config = dict(
    encoder_arch='pvt',
    model='image denoising autoencoder',
    dataset='dead-leaves pictures: piles of overlapping shapes',
    train_examples=145000,
    image_size=48,
    crop_scale_min=1,
    horizontal_flip=True,
    bottleneck='denoising',
    downsampling_factor=4,
    encoder_norm='rmsnorm',
    encoder_norm_position='pre',
    encoder_activation='relu',
    encoder_mlp_ratio=4,
    encoder_head_dim=64,
    encoder_fused_qkv=False,
    encoder_qk_norm=False,
    encoder_parallel_block=True,
    encoder_dropout=0.05,
    encoder_inner_norm=False,
    encoder_drop_path=0.1,
    encoder_patch_size=[2, 2],
    encoder_depths=[6, 6],
    encoder_widths=[64, 128],
    loss='l1',
    latent_channels=8,
    decoder_norm='batchnorm',
    decoder_activation='elu',
    decoder_widths=[32, 32, 64],
    decoder_blocks_per_level=2,
    decoder_block='basic',
    decoder_attention=False,
    decoder_upsampling='pixel_shuffle',
    init='xavier_uniform',
    residual_init='zero_last',
    optimizer='adamw',
    learning_rate=0.0028,
    beta1=0.9,
    beta2=0.99,
    eps=1e-10,
    max_grad_norm=5.0,
    max_steps=22600,
    batch_size=128,
    epochs=20.0,
    lr_schedule='step',
    warmup_steps=670,
    weight_decay=0.03,
)
Rows from block 6 of the encoder of a small image denoising autoencoder, named by matrix and row number. Rows with one number belong to one neuron. Each number is 128 + 24 x the weight over its row's rms, rounded and kept within 0 to 255. All counts start at 0. Numbers have three digits each. After the name is the row's rms in percent of the matrix's.
Before each neuron's rows are labels from the 100 images, of 14976, where the neuron reaches its highest value: "strongest on" is what is common among them; "patch colour" is the nearest of a few named colours to the mean colour under the peak. Only what is clearly more common there than usual is listed. The data: dead-leaves pictures: piles of overlapping shapes.
# fc1: MLP up (encoder.blocks.6.mlp.fc1.weight, 512x128), inputs 0-127
# fc2: MLP down (encoder.blocks.6.mlp.fc2.weight, 128x512, transposed), outputs 0-127

strongest on: grey
patch colour: grey
fc1.102 094:135111114117147114136178105116149139158141113127113144120108109073156082139112122076110095101180110160144100120141116137127131121150142079117148109106111137073133100101106120127153126100114165153141139125113159133159131125120113132136123126096100122152116129141076097108096159111147151118149127190130111084139120131137126165123111105122128174092125101141090117114161105105131195090138
fc2.102 117:109099125104160146068112144137131102152125137131128125136151131086141118198138138110117087088122138125101127143124127137089119126126130074075122130122069120066118101133127123090125133129134106151128128132127148114150129081125144129126127129124112132141135178123111118131087145119117119140155150169111131108105132131178126076130149119128135125126132073163160141126169133124188180123163

strongest on: grey
patch colour: grey
fc1.86 131:146121134129177158136103157098130166156118117075124145130143107105121141168136093127138072172129148125138121064136125158113088138136134082105140107128171126147114098105143146144060160129123090150125139113188106130164134110126120113134136148111125103144133135115127128152182137149121136137171116113127139128094099072086110132136128135106145158139116141131144122120107151107172103102134
fc2.86 134:159117120161131186162099157133135138146126117187117134130131116123112096167135157110180082139121134122100135147118122156117165119134127163174132087140135104124112148111132163164144138138131106167113134180116104137148128122137143110118130114097125125131124121165104185097150097134101087127101149090132143128122161177129171107148107082107114161086123095128097124141101146112125128092134

strongest on: grey; small pieces
patch colour: grey
fc1.447 144:088147125133128128180122133098126127156108115076116129081161128116123124100123115152135166145130116130147128139140122112121081116118141156157111146140130125135147089132126146144105139130137149096145152128170151139141138121125130100114117077123086116134131105135165146124182137104147172137099158113158130161099131133155152130139072135117097133157144114103029131117124132156094088180127
fc2.447 143:138182125124150148171128129115127119145127118105136124104110158171155127121129112174131192138124110136161137104124131112151116132131123170154099167140147118157125155132168059144127122129135124106113127111121140131128119145126116142138131146115139129152124135130161121182150166127150133110131177125127131165128098090148159183140085062133089136126124146165120104115101146113096120201117

strongest on: vivid
patch colour: blue; purple
fc1.20 164:101134143099138141122084104092120124148104143125114140142140159102112116113087149105143135086120127149120154158137176146152121118126075110149150135163128119099177094134115147125116115153134104136162164113101142096147083112126115138119133109107086132132165134127144137110136154136135145126111123168194165069170120121127178126138170132106123105100088116166120173139121150135086095130127
fc2.20 149:095149131091129069132123084130128079132128141130118131127099134149181100073130140118149143105134144131141124179127121113130145126127129147145115138131060133120125061152091125091151130131114111182097170140099172125150124111139135124129129127119129131125130122129141122143165157142101144099124132171113130120146130141072125146131129110128158126127132130166140117132192126135160050130121

strongest on: vivid
patch colour: purple
fc1.353 109:094092152105174152169116162137138119143141116121126129087124107079074163154157145095103109194166109137120129134126119154119141122135142161152145068149149130160105127091139122110119146127121110151123143168110113154137126156123135145141128117111080116139130111111133130077130126122143102115096109130121132114158108118115130167133107143134124112154128198117127119130120127124164050098103
fc2.353 112:137138127079176115112156088134122174147145136132141126110102141121111129180131077090147140138105149123091123123125107101154109129130126119152131136134100131137130126139152091101090142120125128094157143106154148126139116115129112105137128076110140139152136140133080123075149140112155152163047097129110114143132089149150111153119163072137141138122117124153062113127122108118111146105172

strongest on: vivid
patch colour: green
fc1.255 142:146106131100122152140152140129120120191155095098103125112121165150174158148139165132127133142177114136117119147136113149110117127115096105131129131120112130161089131143099120140114102165118086146133155080137137116126081144122135129133112132111160132114155134097131142167107183141081168154155112105119162131178130149088163142162176079143157152122094121136118137138076123142157124124118
fc2.255 141:193101127094142161148133116086133142138141156094126128132121133116131154104128186194115090123148165120073125156129120155134119123133133146112104122138122131174133097177140098134080132123125111123116141140075095136142121168136139108126127157152127128125134131131097107165123167121117139150118099132141126115140173155057144202126098137127118124139129113107119152133116117136106110152094

strongest on: vivid
patch colour: purple
fc1.264 141:118110101174100135128166162158118091084159100096134129109139109143168151135164111120113101150157114092142109128121081132140140118134150147112132104085114125144091121105104135085136153111122129164119111124124099162172130216132124144146115125114182134114099127149144099128132145142116107132166125117088088157099126140101109146140099135169174139154119122120150107125120105110130159110117
fc2.264 144:073166128092123121098114088121130146137130178166131127123140120115140115122135108120143143143124113127120141154126132122129175128128130142121115139150150120074122109143133176136156139133133178168093161152159127106117120123127143139135125158182125132116126110151129167109126115115146167168099100167121123133151110137144100140123126082130118124074131178106121144133227138130100110179123

strongest on: grey
patch colour: grey
fc1.335 130:125133128104109138114154131114126134113131173080139111115101133091161136149164091138138146099134087174135127096129117137129133140126136124154138130130124118115095130128138165141149111129118096152148159141114127144112128086130129145145121106109117112147125124061133137139092111127119122087149132133120127101146129114045114117141163119151147127146140076193230110139146135109148168111131
fc2.335 143:101078124118125130105127135136131141147116166104126126103154114100132142097121087147117139114149135126123140196126130108138110126130125105104096095139178116146128115133103126139067105126137225108093120110157160135113133153115141134128131119118158128134126129146122118178162120115134106116110126157151138148122068150142144122130096064123123132077128138143139127136133136119070169150086

strongest on: grey
patch colour: grey
fc1.362 136:145097157157085149163107153099127112164124151156118152135151103136155165103105155177125109117097093110131124137100141101124105144107112123124137106147158122097143125153125193092089098124120064133139144115121089107136111076116146114128126140145134154121129138117168152123136158103112147112116126086122147151098112125171153118107150148142102133096129066132135167140118109166112115114169
fc2.362 123:134057120130131143126090147099139095141113127085127136155097123114103124118128098137151192105149135106098156083112143131119141135135111174161119104127110106168131136129087110181175102126149135140137121089172111107102128154109126131128148142132150119122135102146129129078127107138109123144141140157152141121142131077099148129127140081123187111124117102126181143155087138137128082116120

strongest on: vivid
patch colour: blue
fc1.156 105:125131135140140174145117127133116132126118178099133139099151148126178075135136166130122151165052141108149126135132136114122147120125110150079108133139156140102137132145159141090072109136135115114104134143158189115135106108139131119123143180151152142123145146135132115093127138108099134107132087143134139130141108148049137127148131163121104139123133107142087133120144128124184065135125
fc2.156 115:118109123112150154099139140183130157093132141099142126150143133120133123208132067157143101145102132127089124126128118113091094126123129099144130133123142119076133166132170095125086122125140161155128123111096112129096129128125141124123125170119099132152129152161142142197124126129126126117137139146101129130097117098099091086130160105130152119121132137125118135125179115132219128137126

strongest on: shaded; grey; frame
patch colour: grey
fc1.53 109:147083126171103095118120114120122108085140157144155109109106116118113119126149130106116120151126184075121122101142100132137123132110134106190108155094155131145106125075110094090122117119141142154150168127143124153075143109111139143141120185150163163123122128102124119090112114178123166133072102127131125158168140118120138121126107095150123118130121144134154141112122119123125189112167
fc2.53 112:084121128103125113131132110141128115130128090103132129112174138130166144119123152131127092023102135134120134120128128142128121129125125090090132145154139122150128136146133119112113128127139125179148168135078107162082135133127148131118129145145121122115130136123128149140153133146068121090118127092103136173143209178133107102130149082123139126154136075130126119131139133121147129088084

strongest on: vivid
patch colour: grey
fc1.191 144:129143138110160113151152081183119144166143107146126127143084139070140103129152112136117093090121123120170127082123098164139130131113171136158106166106097137155121132113169132168116090124132133106153112108106148142111163165135110107153115132112141129108127106127130070148166138134121142127124175100126126198128143137139133166121165123135114119108167141131125092120173114115168149126135
fc2.191 139:099136127113129112163142144171131129133124142108132130119138105088182116167129076107159099089098135137155138149126127131103140126126129105112107136122051129143131143109133115116080132127126127154120127112115169129128126093131116126123128129098132124151119128127143120157120174103162145099174207136132122128121107124171121158113172128129093118127129150166148118121191117135183158176156

strongest on: shaded; pastel; palette: grey
patch colour: grey
fc1.307 117:146141129114115104140141148133131152122151157143143132149111103129137098140141098060138136136147130132114124148134131130167123138138119098172120104131159126163138083132143157152153138109121183137133106154065190134090134097127127130120121186147092136153119124135119171134089096147154122143123116142137104095092118114129146097112111097119147122133136201131109113145119117139072111132067
fc2.307 126:129151131118145112064121111121125113131127074137128128133097144118112103111119092130144105128134120139114120101131128140143155130131127132137159149164130125142125124133133089117162139125132195163154161132114184133096128099130126120124126133154142125136131149136121149134151114167118121187040087118104123128129131090128110084127174173124125138078126132152105114118118139122091167069082